{
  "encoder_drop_path": 0.15,
  "decoder_fused_qkv": true,
  "precondition_frequency": 16
}
Rows from block 4 of the text decoder, named by matrix and row number. Rows with one number belong to one attention dimension. Each number is 128 + 24 x the weight over its row's rms, rounded and kept within 0 to 255. All counts start at 0. Numbers have three digits each. After the name is the row's rms in percent of the matrix's.
# v: attention query, key and value (stacked) (decoder.blocks.4.attn.qkv.weight, 1152x384, the v third), inputs 154-230
# proj: attention output (decoder.blocks.4.attn.proj.weight, 384x384, transposed), outputs 154-230
v.217 054:092087113125107118122110148132138125147098164135125154086152110096159121119176141139155145113117115106100123102114134152143140152137111159163133135108099120119140127149139140133088152100124120120135082167125124137198110107163133123
proj.217 037:136144124166163121117104152094119148188129116110110132105131119164147160127131141127140147163146123139128145127140115138105128096164089136155154134139099155118082111146100142116133117102158199116121125125129108132123139142127128122
v.218 059:119168146130149122113112102131126139109130073122124067139103165159083156128076073139122094147153117161146140129131133101067104090108114113119097136135160113104109157089110141142147095131143120137151149112110137111057142114108131139
proj.218 073:121130137112081135124179131161100121131159139140122119153155120061114104084136126142122145122120096123090148151179162135145152160113160140111112096138117182132163096108172094170120133127129125120125086165134117150184136140158096101
v.219 132:135138159103138093130133130100151152085140117127126117152077168155103095138084145152110117134109124111147124126100144125123115094123118139132116097173130111122144095109107144128160124181116152132104159083158124155077136114123098167
proj.219 088:141151131130161123127089101132150120120106111138124127110113133185127176166089098115127132143157144140148138103123105106144105075149100101109130150085184085129096174137089137112134123123143125147130146106105152114098140099076131135
v.220 192:161144175101154119114145132106151139100134121123124107157079154121104093133077134156116105144131120120145129142109157122134112111156117140102128100154141128148145084114108134145159126198125111122088166076163119145082119139121091194
proj.220 121:150129137132146120111102112122159147148122130148119158118139120176138165146131100119142163140141137142146137093094091111156126087154077096113141157108176061124074170140105159115127128101145137130149153150100121107123157104101125112
v.221 064:114087129107150078137131151090165157101136158129143131164090160169138098124114150131125155155073112101137111122080142122143121102136107149175140097143120105141128094119128168145112121161114185136138152095148114120124137112142100147
proj.221 070:111133095113140142125096115115139126136128119101130136104117114181139171169106101127158109152136141148141127093089106095112107100142076089120130188103132057148084167140107159114145132121115147120145157109119147108091131117080150138
v.222 117:110089101143119128135112149118121134171119166144134172096149117136169124126187165113143152113092132116104119107109118137148138149135124140157156129125102124141122136152139133103087145077109166124133095167109123126189117101140148100
proj.222 102:128129106159151133163088142075167127130121104094133126127089150183160140163120156120156117131107150140136095124057104139085107126132090133178154134122113082132110147154093141109150087137122161119129154098120141111084123120111160141
v.223 076:139129161109141112126146137112156121124127133130119112152083136100107109130105149157144098144141107132113127135098152138150125114152100184116130122148124139155137071142119099141147118194116085106095163080160116135113096151132095179
proj.223 123:135131131132139121129122127095166139138128130131119160138123127170146132150140122128160154136128141131138125109063101128151120103154067101136149165133153058125101165152114151117123105118137145124151149149096120107116155113107116111
v.224 120:158160169107151121121145120116135136086137096117124095167083159138094107133073119150110101139141120133160134144115153114115118095127129131103120101154139128130141108111105135147178124191133111136100168079159127149059117140114099175
proj.224 052:152153147112138108122121088148139136127127137163120133121133136155117145154089075122115139143152124144143142100113121122176132082160109107083127127099205098137102180126125129118133140115149079154123145118118142142119144101078151124
v.225 071:126168141116133132114133099159122137094131066104140083151109146149109131127085076136110121127155131151153139118124148108086108097112129094110093105149120113103111148102105151140166112153152129132142126104138137136049143132111116125
proj.225 113:126125136098094132111160113181081117125138148144118105117168102069099134090131095128114133118135116129110145128200143129136150133110172131092118121120137187134148098112157115156130162129126104134115095144140123134165134138149115110
v.226 069:130143123127135148102123091176126115116127098107112079123140130104103170123101074133130110150179117148131142136166138108097121122117141107096112158089135147117111165104121124154137124144161085131151113117128156115119124147126130126
proj.226 084:098131132109081122111180122170090128128145148147131133131169095066110116103139106131129170125139111120112158121166139142137165140114165112101126124134121175119157110114161096148094150109141115125125104181119108142177154135151092096
v.227 039:172135166110159155069137121131136109106100144153115086131111157096093130143126134175134084132140132121088132141162137128156094135177133134074106109105160144115117099122129110149119122158141087109113133079167137117134093156116092179
proj.227 113:128108141121087138097161129170092135142135170131122135114178090075108113081162111137123172127133122122120136130188131127139164146122157131113122124143119168124136094126161127157114164109135128122137096171117093130179149146178111100
v.228 086:102115090157111122147120139138137123169124170132125151109172099130147158126178155110147147124125123124088110126131108137157151147118133136152147161096123134142119151147161097115088133080119146128149113167094138100180143116146152088
proj.228 090:131125123140174116139117145081174137123122120116129133148077139172150102178115139140145108135115135126148111142054112118133103110147076104140144152146143069123114142145114142111132088147127139129142144089103144122076126124106146161
v.229 069:144095126141112143112120145141121137167100170137142174080157106114159125134173161123155161113110118126087118125127133154163135163145135156150139125135108119129129154140142124109096142078129147106128102162103115131189115115147175112
proj.229 063:095135096149144125114102151090148135151131127081141128118102112189156141165123126141160110155119135140141131119067111125112113115129072103169135171128087080120103145144093132097135120121123196105132147124115128117098139122106138140
v.230 086:107089097142120127142141167112156108156111163144124160125128100117165119131179178112156165110079143119087111101078120148158140154148097179173156135121107135155115105175133115114089130105098112125117123147118109126181115125144120110
proj.230 113:151117132142166126148093149083171127125114123118125148130091147186149119168134149134148122131115147122143091119052098132138099123156077132163145139136150065113106160153093153104134104134121142123145152106106142107095112114111144151
v.231 048:130128127139124134129164155139133098171109163134131158126144097082146134120159152128152132137158123147103129137126121144171144145151139146132164146078130139174122117165161089145093131120109086128113139144117120104170105148144141126
proj.231 047:142120123125138136129109149082165141139117157133139169130111127168138094165145141142158159135118140126132109106048103141158140132161081117127146146151136068103091159154101141088112125130130131136146155160093106117124138136133133160
v.232 077:115127144112145094137148153090153131098138127137133139171082161150118109133109157137131125140100126118119126123086141119148120101142103166140135104149126108150134083139117130120135113175105135131097169081157109123099115131127079170
proj.232 097:140115129145156117148101147089183123139118116117121147116111146181157132170133135130163134131117139128129103109058096141131099117158071117159152160118156067128104168159094152111130107135124142132136151117107147107116133122108146135
v.233 061:186129171104154120130131146094157146127121144134117129154084157125123075120091166150129107131114111113129121141087154128146128127154116160142143115170127134172152101124114116133148136185116128119081159091154115165110110132136115192
proj.233 104:142140121138162121143107133083159128141108111123134146135095147186149142172107132121149127138124138135144123108063107139124122103155080118147153145121145079126099167141091145105138094123121156131122159116124145125092130127100145141
v.234 093:144103123132130129135139170100162135165130187143129173116149117115153098140184183113144143125092123112097112129098120138176153163152118160168167141121127128150148111159139114110081142114111135121097129152115122132174127129159126141
proj.234 098:133140116138170122142100130085151133133099115117132138126079150202136148171106140123119112138135149129155113122074110131119108106148095121157141140139136077114100158138083153099136102132134152128132169096132144114068124125090147159
v.235 057:111149144110134126146152103150109131080153095124121082177104128129111134123098092118092097140134147137161123137135136123089118097087118086088107116129142130133137099121154142163171099180122095152155133101137133105084161140094096115
proj.235 052:149086153079115120127163130168103143117067177176120141120151121105103104112119114126124139102127152129128111106125125167135150160154143155121120100163178156124103124125132130120127190134111062133065128113145120124165121130157138160
v.236 042:101159121122132092174114128107138115108148087120128092183088156170087138105068082134107085147154126134157161130106097111089112110077112126142126146127155148146120136113110098121144138126131143155125155095120160134062127127121117134
proj.236 047:143156129131155120139099099131150127089136099142131124136105167138134130177105115127112092144139121135147126131120131093130089093113128107097109136114177102125142133126133137114129125146141110155160138083113173134064112092090160140
v.237 050:102102126137122133102132142114163149167098114124141117110116159151170117140122134124145172123103125161122123119085136112106107112140108125171114112133126091110108145141104168096104108068137186118155145126110121127088159110139143130
proj.237 056:084158113125094150130131110162092114099150110106160094116144123089125154101106116116111122145156123132112151129215149099108139134080199129102110116093090190124152098107137100139115134135128129126130108144140145131149125135114114104
v.238 075:100093100152113121141130161113168130187116172120133151105148114109172123128173154114153160127098118134089107113101111138139138158152106134165151149090111128150118128158140117129074121103127133119150108165098126117188150113150150102
proj.238 062:124139130152157122157111148072171117132109110111130141139092151192154122174135162143152122127107140124126101132054109139120090119139099130153147144145128062116130157157088125110114082144129160137140147127116139120089123125111142139
v.239 089:093112100141105142152125139158121093157131150130122151105174072101140161122181125109154142124142138128093128112148096149154141159121134136137147142082104139128119140162160085125101131093123101131157104168119125093192113142135149075
proj.239 060:119116131133138131125140161080126146141128147103125147145099110146134103152137139128142144139104134121129124149060111146137139148143078108166140128173100105106112121145116137123108110127131195083143146138106115140117147127143115159
v.240 083:089107082149110129138115122158113122155134125127128140096186102143162165135186122096133146102127136133117120110154105128116139143108137104154123162098103122100123169134143129107106123064130155135154091168093145114166142115132152070
proj.240 084:111127134124107125102165126167092129127150139142131129129156109080114117096134121117093132134151115116128139156207153121135137143109169123098094116138115186123158091105164117156107155114130121118149104150142111150151136133167095123
v.241 054:071105132143142092120132152098176134123128130155148137134099141175145127139141138128138144141072106106142108103080135120135108098156090155153139105123121115123108112147118153115115126108105205145143154111142110106109113108114107146
proj.241 068:097097089135108161156092155101143108139143128083148135101126118143165142140153153140191125130096140139103106104061111137101110172124098138164146149123070088148112132165115138119125136129093135125111134132129133097171114152129160121
v.242 051:087116125106103091159110136111132138116148133159124178140111149158116126129150154123129135113086141098101123096085116134158127105093105165149138106179090131121129118155127116087148141116091176113109133134132125126131125114109125114
proj.242 119:138131125155160119144093137081185128134114115118136148133104145181161122175133146126151132135120137128140103114054103121128105114148085127157138153115147054123108170151097143118133095129122144140160145116098134116083125108117137133
v.243 120:109149112145124143114111090169083107117135095115131094110162106127115173126121073119128125137171138155148140122180121121085118130103149082098107145105137132098108165108143137145136120099153113140166105148112145102119139134113145086
proj.243 183:119119132111095133103162127168078133132138164136128123123161101063107116084142113130114152128141115123112152138193148127135168152112166138108118107141109189127146088112164111153114163115134123121121098160132101143175135141168113112
v.244 095:085085096134098117142120152122141126153132159142139178093163114129170132128190162110146160117096130111104114113111106156141150133116115140179149134130096117121125134158139129100097136079101161125141100165119117112193123110144143097
proj.244 076:116131110152149139173084143076192128129119090099135125140088163187162127162122176126157114135112127133129102130068122131094100130149100146173134137119113084129122151141098126115126081149123152128139137098115133123094114127102129136
v.245 062:140112146100145108133176170097154139133116132113130132167071142118139087136111161145134147156102130132123122124061146141162126127158102159139140094143111109171116067138125138141132121174132141104099154099166107143123132142129090170
proj.245 111:130138127144156125143084123090180128124123089116124137131101150194143147170117136134152116132130147131144103124079104108123086093144093117148133166107150055132108169143095148114138094137130141132157158103101148105078129105094134139
v.246 059:147115144100127107141138140089162146103124138130123135163081178149121086115106163144122121144106123127102128129084159137158122110135096165148140101169114114154123089123113147127142128169109155118109172101147107137095137129133108164
proj.246 106:116130103133151139136095131105172131136121110113130138122107134185164149169114122127158125146128138141137118103070108110116107120150070112136133159119128061148082169151094155105131117123126141133145159101110139111104134117089143136
v.247 092:140149160106148124111142118127159126088135107118122091167091148127089120140089126150124102151150123133131131141133158119119107104143109142092109122136150132140131097121112123145161114198129091138108170066151123130075124144123079179
proj.247 082:145104155101095125091162117164094141148124188162124157122169082086111113083156091116110176131135128129121148098164127145175164127136124121083124120145147153123105116129144142140115190097133118120132117175118098127194156137158109114
v.248 050:087113100116099115106128124153087151118145144125136170104148141151143110139173141108119182135103151118115123095132134126138143117100127108144118127143111082104133123120137187116085127082121191124143086183106133113149167097131120094
proj.248 037:124160119161147109102071116166128126128107115134135122106133107179129174136104105091099159135170149142141123124160113130112124095109152137169115097088146167106106148089098095137139130085165133136137132133159137110148140122131119121
v.249 084:156096128136135131120146174101136133177111182142132176119133112112162109137172177126148160120095126120104116116095123136178145160175129158162165116115124125160134122156128117118087137098118147112100131147125108126185106131143139140
proj.249 088:136135102146167134154091135080158122135120099101134124118086156191154159159112147127145093141115141141143110125071110133099104114139089128157148141127119094129100150149097146093141092142123154126118156092139147119082127134094163147
v.250 045:131147139126140117132155155123158122117132120106110109176077140133102126143085123135097129144140144141136132122100143116141126124154106125093149130122146120166116107135120121149129126188152107123105164076162123130071123139109071165
proj.250 041:151111136141143118128090107118176127154118148143119166115125141161160141133166135104155152137124141136154106090087105131137114114163078148112149148125148059134089144165119178109129135112134122147163158138118123098127134114117156120
v.251 063:133144160102142127103125120134113117109139121101123076151103129097091131130074090161125112163164124129140133141161147127099111119136126115074115109109151150151131102101124120183152114194132074118132151091164118116113130144119103155
proj.251 046:120140150101134107140141119132153134119101149163111158115129136111138123147129119114155146121120137133118132097066105166141152113146088096131148130129183096126119166143120130112098123128140113141086146146117141132161153099108129095
v.252 084:138095148103143112121145172088168133136123155127121143158084136116136107132126166148139139145097116107110115129078147142167133133172100172150145110137119133170127072144114120135126119172107129111098151091163093128147105128142092186
proj.252 125:140130129145159119136095131088175137136121112117125141128094138195155145157125136130150127134121140138149113113062099122132105098149073111150150150114152062122085164146093148101133100133135156124142153114107138111092140111095141132
v.253 105:113089103145118119143112163101140143169120162149135178106136125137171123133179172118140159111075132114098120114094110142155126151140112151167158121132110129149124125164126126097089131083112169111130107161108115119184124108138151108
proj.253 096:142124112153154133167088138098163109118123082102128116117095172175136142153131173126145093115110141127135091133068110136095081132132120140174139141115133083128137145143095145102145090159127137143132150098139150109096103128106158140
v.254 046:213149190132145155076146122122110136114099137123116116108116103055123106128098126175132124120147118136133130137149162142161121154187166125086133070142125127120145104109124125150150133157136093108085131100160113144136105158136134170
proj.254 060:145118137123095129095141104167085144139125158137113133104179091079093144081151106120116172142161114111117140123195123144139159125119164143123137110147128183119134105112157140140122164106148132131132121164130103126179153135167125105
v.255 077:150186159108143116123143120127135150081137103122125112165093162154080106130075117139100109141130128120150137138120148114126117100119138141109117109162159119126144120099111133130155126177130140142099170085145129138043134132121103174
proj.255 036:146162132125167111118134109117120142117080123160157147121084121193162166179063106139107123136135155141140124087101115121169131070167118118108153133103173123092100175116107118112150117101112119148093130120150152133104150139085157131
v.256 145:130113125133130108137144169086161126151129179150129176134134109122143098126178183133133136115100114111121107137104105140184149137165125167154163126120134136136140101169145105111098136120106157125112151136133110117173118133146110145
proj.256 145:108104109126132157172119159091182106132146107104122145126126154139167118139171156145176098124088121135115110122059114122106091163134083123152139169138094052161123149167130152117121112147107111133133132124127128103132103142111141119
v.257 083:137112150128128126091139146106145138135125172141137155117152111113110114129177163135151129128117095093124113158146115132184161134155144163156146135120144131096154112136143116120098141115118151135123139145136107110182092138165122145
proj.257 090:089092095111100162142138155118137114153161136093117135121155122109148135108172133139183123129112115134103144109105131114111127167129098115143136168133073073170109124150149152136120148129111141121129117143126109104158111156129136102
v.258 072:130147173114124120115160119141131132105149118117105108144124091089090129121115125136116105119157114097140115152157124136156151131121146134098116110148119138108156101108137102141168126195122073132110142112174105119129103153141087159
proj.258 065:111126132137125115086130127138127139135138161121123160124138086126129145137144089117157180132136152137130144116121123107165148117124087095105133149120141102105079133147120151130101157083145182109148135133070116120123164114139086114
v.259 157:140171161120146118120152117113157128088138097123113082175094139142091111141091108143109095136152118124151122151128135098131125106144130128107128128118173125122146112118134125140151118161133109158115190078145137121057131136121080185
proj.259 075:163133155127095090078152094177085149130134156133135121136148090101089120111121099124111174138156117120139143131198138120154145086126181136111111105117173182106152117089152110170143145116137137116143107166101135141151157125150114105
v.260 084:133086105137124120121111148109131140158116183137139173088145139124157111128161183114144162130081127120114109110111123142136136142144112147174148110149111113137126120136133156112080137093111172109120109178114120134175129108140167109
proj.260 108:136143131156170130154089142095175112107127086123134135118094167178152149169124151132144090120122142127128113132073117117122088119129092104147130146111149065131124157147107147107130087147129127148126150089128155102078103108086146147
v.261 092:144158170118152120102162123113147118095146110126110096166103122124086116126107113144121089133147111109145121157128130106156138109154133146104134117113159136109145096135133112136155124165132088146120188089155126116097095150128082191
proj.261 090:136116142115090129096166117160110141149154156127116151139172099087122109098156091125129178128126114137128161111167125108167156121124119110075111151133132121135104122134159133156104170108136135121160102183099097142166156143152088090
v.262 066:168110137134111140123119141109112139158135188146144178098162098101141097112171184119150146117104123116100124143144126159182154153137133146135149110154105139126132102143139117131109148135107146083111122191136098143198124134154169093
proj.262 127:113121108128154149156101148095162110117126112108126134115116141164152150165127131137168086122101149141133109109054112111125102144141060106132142171122119048139095155154116159107130122141107137139116144082123152099100105126091146147
v.263 199:097112098132112132145098099150096130129128109118140116095137145150148147129108100111126149125124150146135138098136132126065110128084130083136105130145099110123108161106116164128136127099139150122149081146106148146114157106115168079
proj.263 160:159154148129143112121113097152095136106106122155133102125114132126096143126087124117079117126157135120144128134186149130137139105120188150119116082105164198102156116088119104130150123137130113139116126105146147141107117109130132150
v.264 087:094113108131095121144122130157096124156136150133139177095163093110157140116171144100149151097116139104098129113135119159128137152104127130131127134146064138128117145140132111121125137130118129099121063163127103137197117117141153078
proj.264 080:120114132144171130122098145093152132130117134121120153116112124172146147166138128129156126127123159128143100131072096111143112122149060101141151159130139063111106152161101174119128105110120175124149147087093136083094137112118112153
v.265 146:111136110127118133134098092165082143112138089118138110117134152157125155129092091108111136136137147139146148108158141117074110119077139077109095125153113110117116161093119162131148128117150148123146096143118147141096159115105154086
proj.265 161:146155137128136122092120094175075136121111140153137115111140106110094147121103098117074142138166137122134134132207146113152150110117184135086107105104162192101140104096133115138121152110133124141135117124133127143124133114149116142
v.266 061:100163114136120133109145115174105122089140078108124093156139103130088164132117075126121138146160131127121132134163121110128141105103137113106101130107167115092121159133153130139143113119148101153189151122132116074083146137110104116
proj.266 099:135125134125093126086146110179072136146133158138123127114168090094101132090132099120098169138152130128122146127212140117155159122123166152088104118129123177125117099107148120144113175105135134118139113171123105147168148133157107119
v.267 097:115172125124132130122134095152113121094137065108129089148112149156100145150083097121107129136157142151146139124143137100088110103100144097097098121142154113113138165102125138123160121126154124157134151097132151127041153136098116131
proj.267 138:148148144142121112082123106169079141143130145142137119114149098118101141108120105126082160140161126113133136135211137121148155112126174145108110103110142196102138102092134119150137146100133144123148116149129109141147145127164115129
v.268 109:152125151118149101138153159082160134121140151142128158157103127131128102128140171136127118118105116093135106157089118133171147119157123171154146110146126132145146086145126111115135127168108136128088166103153098128136096127143088181
proj.268 130:108120109131150147157112152085182118126143102110128139134100147167167136155133134139166100129102137141126120124044106114124092138131067097146142160127112053153092160160112154105120108135119143121129156103118138108110117122094138138
v.269 059:178140164109150137080129107101103151103121123151145136123129145148124087135102115145095114112134125128180127140150157110127124106143146123119121119168151101099150121093121169116135132110134143131084154103113142160092116133116117187
proj.269 072:105109087128100148111135135154086125143143114107143118111150114109131153098134144128111111129126109126098153135184160132096148174093165154128109108138064192149134095104142122131125162116111143117108114130180122144174113153141140121
v.270 158:163157168119151134108149116124128129099136112124118089168108127106086117126090111152112084140160108115147128163152137110140141117151141133087122121125156148125149102112132113153159121192139084134108167089159123126101114153130081183
proj.270 129:114114131110086138097162123160105142142151171130119146142177084084124111081154093126133172130132121134115156117163133117156158141120117112096120129146114134135103110127166133158108179095143136110148114173110089135173154131156088097
v.271 090:115107111131126091145125165088166134137133176129136169131126124135139117124172189132146144133099112105112107133097112144172159128132103180184156130134118120132122102156143110109095137119094160125125141143134103116167116111154126130
proj.271 135:131133119148155130148105148090185118129141107114122148131104155167157127173138139140161119134109130131132112127052105110133101123144074107137142166124140041133116163162113152119122093138122135137150141114103138111096121127107144134
v.272 070:121126137142135131123161159129140104128127153128110117156145095090115130126158136134148116143136106128119119152140109122182158140152133158116156159076156148125131105158163089139102127145123090145139160132141121087159099151136086142
proj.272 075:136117137146108118119140151091155133162142147104139164156127123144145087130170144133160187133108115125113137131078104136145138135152089126146138136160106084127113134156121132137114117116146158099164134191084080136142154148141122102
v.273 060:128117130131103132090133114152091156128144152147134169090164109095112128116163141121128145104108121096113123125170153150170147129118133154110109099174082142084129105102124144112128141132127133101124102172144106133198116147137143108
proj.273 057:104144135127171133089102127118107120113115123124105129112126130157110196144114095094131147134167172137135163133132113092153121099122099075112130151105141088085089139130107145118086119109159190112124155106091169099077152112103092156
v.274 065:109099141134133111110139168098177137134121158150124138140112130125122099130170158145142127137096098108128106135113109127184149119168101180151151135101157119107139090156144141118073123119108162135138170139131123099152117115139100164
proj.274 076:095109119124103154168129160096166103137126120098135138122140148141170123136163152141183123121098122129107118106067109143093118158151082120164148168136083071159116161161124141120127111137110115126110130135142115092161116146113130103
v.275 059:149143152136163106133153143080164146120143154143123142156114136141112107146157168139120098131109111111133114146098115117166139115160129168146155126114158132132165101146141098110124138128108142144093182105140124123126115128140093177
proj.275 070:120118116137146139158103136097183117135144091099113129137116147173154135158141127148167092125095124140137117128067108111106079110135075107143134171119111051152093158144122152119156105144117136131138141106119146108098112128095142120
v.276 082:096083103148110121165106139124134123170114144122150149102122120149179128139150145111148172122103144145114126103076121149093121144111113122178131123135079109149109145140127130121126124095115162119146088142111124138157145103137168071
proj.276 097:151138124130170121163105113089161119103117101128131114142080168156141128169109146136124078131121130133151105128085129129114093109134131139145146133116150113137141150126113136107155082167106112149119146080141166120075097120090171147
v.277 089:090127089147106133145099108154097121137120111135136135085152120155146164133136083100127155113129151151132140092144118139083105136086133096119115144121128118115110185132116142110126135062141151141169089148092155122116144117105168070
proj.277 091:159128151143121106124144114150095134119115138146136106142116128103111104098114149120079137126132117117129130145187149154124152131116187177126121061143122213108163095098127097140136132138133119126117106135148117156143122133146138128
v.278 058:139147110151142107147138140092181118147100107112113124137108152151156130141119132138122138128139130171131118109074125111112109123146124135162141141099157098155112169157112123092122131084117153169119157100090141119066135114118142150
proj.278 061:161163139157138101146103115102147126125133084116139097142083162172123129147097157133096115147149102111141128153118117133118117091120168133175129118115143136117167147106114090124166046163144112132145136146130137133077133112105158119
v.279 072:124147133137142146091168099155080117132144111145113101134148098105126145130130079135099099113162123139162124133174121106141148123140163107046117150076163147089139112129143124126127123115135091152133143129126146120112137158106071140
proj.279 179:123127137128075130096148125166086135148136145126130127120179094092103127079148121127115168128143112115114145131203135134130157135113172140122110117131104181121146099107148113156126157108136130117139105186135096133175150141169104101
v.280 114:160103133123124123116117144100134154146124161144140188101125130133149094122165182120130144100087129103122123131097129146156142142140122150169151112175090124133131112136108138101119143125103164104087105151129099152173106117150155128
proj.280 129:095119103123154152160106140107171110093136100110125122118107155147150156170116131130157071124111142147135115123073124104100090132123090093139132170110125062153118155151124160109130112153111127144121142061128172095092107128079150137
v.281 191:104134101135115144142106095169088118127129096117134104107140138141135163131101079113123137130145150158126149105148135125074111125080133082106096139133113124126101169106117141133142124108147125125156088144107152140106158119107159075
proj.281 212:156155150128124104099131095166078141123103144154134113118138107109088131117101109116079157137164130117135131127201141141143159101126190150102114094114167210089156106094127102140130139118134122133130115139128128148130147118153120136
v.282 108:123095122124126110108138166081159146139128174141140176132131124135148100118183177123134153124083118106123110125095119134176156133156103165180164126129127115129125091164136146114092131111100170117126140155126100110170119125145117134
proj.282 138:099107095138145151156105159096184108124148103097120131111117152149155135161153147148173086127099127138130108132067113105104090155128088110148135179125103044163125147165120162113121109145112129141139136093119136093111107133103152132
v.283 093:104155132119125133111141094153102129085142097118118092139118147131111137127065094139094118125156135122161133123164154106090123104114144111072097109142138131107141121099122163147155131160147111136120143107146140140074153127090089147
proj.283 149:145147148121110110083136102175082140139115147151130128113159097106095147098119099115093179138170123116125149116211136131158162108124176136102116106112155197092137113099134103145116148102143126127138112167122118139149157124155103117
v.284 214:152133159127141124105168155093153129133134158142121147146124110100118096127157163145131110125125105111129107154123121130190156127187124172126154120115155139124152084158143109123110124147116116130103180120144105111149106149145089184
proj.284 218:102093108132110153147135165098164118152156132098124153127144128132163122114177146141182126126099119135111131116075115128115123167136073116155144158150073067160104137156137147126119130122122147115130131148126107108160123149128127102
v.285 125:133172138129150118126138108126132132082144076122120082164103163155096137139069097138095104139151120134165130147137136096097119093117143113102106121127176123118140141108124144133158122145146137156123171088135149121037145129108095161
proj.285 119:139152138118096124099144100179073136134117151140129110116149105090098133093110103113096155136162124128126145128211146127133154117111192149092103096119135203119131099106136097138127164112141113129118120144135109155153146116148113122
v.286 159:172150169123153134101158141104155128121127139134113113156111128097101093130125147156129095132145107120126114158124138115180139119183132162108138125111158144125151092136136105132124131163126090140096186099145120129118109146139082200
proj.286 108:110110133139087130128137150103170125148160142101122156151157115120144102106180138131169165135118114126124134130100105126130132144130098111156132154153091070144117138146146129150125114119149147107170122186095092113150148133140106091
v.287 078:148154145125144125151117130113175133099122103107130086176080175172116112141077131149112113149123123146129131146087135097104102106126113127146128116141161114149127136122111118129157117146130136134134177080132137131042143112120117151
proj.287 075:134146118115151124143112104120155147102132101131131110144089144168128136166085117128119098151136118135165128130096120106110094093129109113123121146121155096137123147125113138109155101155141115137146155088121152125065131100072158151
v.288 166:115116104138108141151087102163091122140120115121136127085149131131146152126112102107140141123131146146121144099138136144081110142081131089127105135143085122126105167108116140127138137108136126117147062154109145155139139115125181069
proj.288 122:151159137127155114112128097145079138116103132163136112124109134122102143135088115116066116131154136125140136140173148142141149104122174147102123086126165202097145108097121118125132134131137126139109124097155146160099120114133123160
v.289 070:115162147128121134116132083178087136091155089143116100135142135134076154140103083127107095124161120108139140143187141113135128091097150111060084142148144148090137148094131125122150124159146125142135128115140136129104131134111095139
proj.289 098:147134154130106110079144106159090153143113165151128136132154087111104119089138106115102187131161136114134148126190136134158164109128156134103123098131141177093125105102133107149125152092159142122141113171101100139142160114162091118
v.290 083:107143120117118139113114094173101116129126081098125101104132129109133158116076086126121138139162137143146142100151163132065099127111132091102093117125093125122121160095108150149154132135147103135133087126133141150104141119116145124
proj.290 143:148154146122114107084136096173077143129110148151129128116157101106086144106108093109090177134172131117127143123208137131155167100122173129097112110116168196088143110101133107144118150103148127129140114160119117145138160122151100125
v.291 072:183144162126147132097155158104157130122127159125121148150125116116110101138148161133117123124129117107122117169123129124185152144182143152129150119128169142141160112129139106133125134148133116130089174100140112115131101152148094185
proj.291 062:118098119131153131149108150091183119125157114106125149146100161153175124153147149129166094119100128132123123139066122093124072135115072119141128163134101041148110136159126164116122123129117140127144137114113136110107105144105149128
v.292 117:150129163121150129077169146111149116119131144145111126139127109087114109122141145159125107125138103109150107154147129124181147121187130162102138117103155146106141084137144125140107124151124101132106177112153116112150102151134074188
proj.292 139:108104122126083145107149153142121129163146152116119158117180102100131125087182124127155175128126116127101151114145123133132154165135113119132128139137085122140117115142144132143106156095137143115134116187120085116191147147154097088
v.293 079:149152136132160107158146138075168119123115112120123095168074155153130099145095137152119107142127115145141116135064120098114113110157124133140142135101160123160137118139130119133140124144118134161116171072124148134066150120126116183
proj.293 058:125131112128127130175105120089189131111155087105113105156087157160142109150113137137151098149116106142137128151065108122102085113123119114170123141123121085166128154136121131116166093165128109121143157119119129125102128098096153127
v.294 034:150157122126143117112122109127112150099130094135117104161117158178117133135102074132095129129151137145160110127132139087104121083109140089114112168100188108121083157127127167112114119097142152147163147113096157126049163096094112153
proj.294 040:163164130148130088105102101130111142133090118116145123102098123146099121179114133137125174165165121104135107136149128120130130073146200146113121137124183143088182135134105113137135100143129117145168107138081130149068146127128150143
v.295 145:147156170118147123099163134119143124095137119123111103162104118106077114126115120156122090134155103108141118157139132111165146111164131159100127132114164147112144102131133115143138125178135089141117175104154115114114102148128071188
proj.295 135:114117131125083129098146136146128133156141163113121156122176092103132116097164112120159194135134119129107145116145119131142157140126110118118125138139111119129116126144142122142103155094146150113152114192094088128179166135153089087
v.296 168:140162150121133147102145100163107120103132081108113075146119129109100145126076077142110104136174128144148138139164154106101120120129148106073104125120144137122133139101123137155162123160155084136122142098138135123074130146111106153
proj.296 224:151150154126106107085143097176076142134116151150127126128160098098091128106117099114093177128160126119129145125204139129156158096121176136096108104118159191097139111099145100152124147104145132130138107168116117149144157120161100114
v.297 162:141119145128145120120159165086160130137136160144128149153126117120125105129168168135138117126110106106122108155111111124186154126169117177147157135110150138131144091160141107118099125133116136133119173127138109107157102141142089168
proj.297 143:103107106141119145154123162089180112141155117092129152132132144141168120133164157139176119126092116132113122118065110119111109156130079116151145167137088049159115150166126151122120114130120139122138133145126118107139121150116144100
v.298 119:124100128129130113133144174087169138158117177144130162136126117125148099130179176134139136119091111111108110137098108137175139138171109169171167130118134129141142100164143109114089126113109155123117151131126111115173113124149117149
proj.298 151:114104111124147136169123151079178118126134115107127138134098162148164116155143159138174096125099127130125112127043121135098096150139079124166152154144103063150132150161118147107129098153109125127115147110129146107116108137095156131
v.299 090:127097105126114102148120153098145143142127149131139176115116142161164097121155174116121156095079134106124115120077113138128130136126117138193143121173104112140130129138114145099117143107114193118111101143122118141150138104151145113
proj.299 116:105129103116152154169109132102160110105130095112127113119095161152146159157117137127157067125122135142125116117072129120097090141120102110150142152110114081152115149148111143096137108157118107142109156071140162105098100121075154145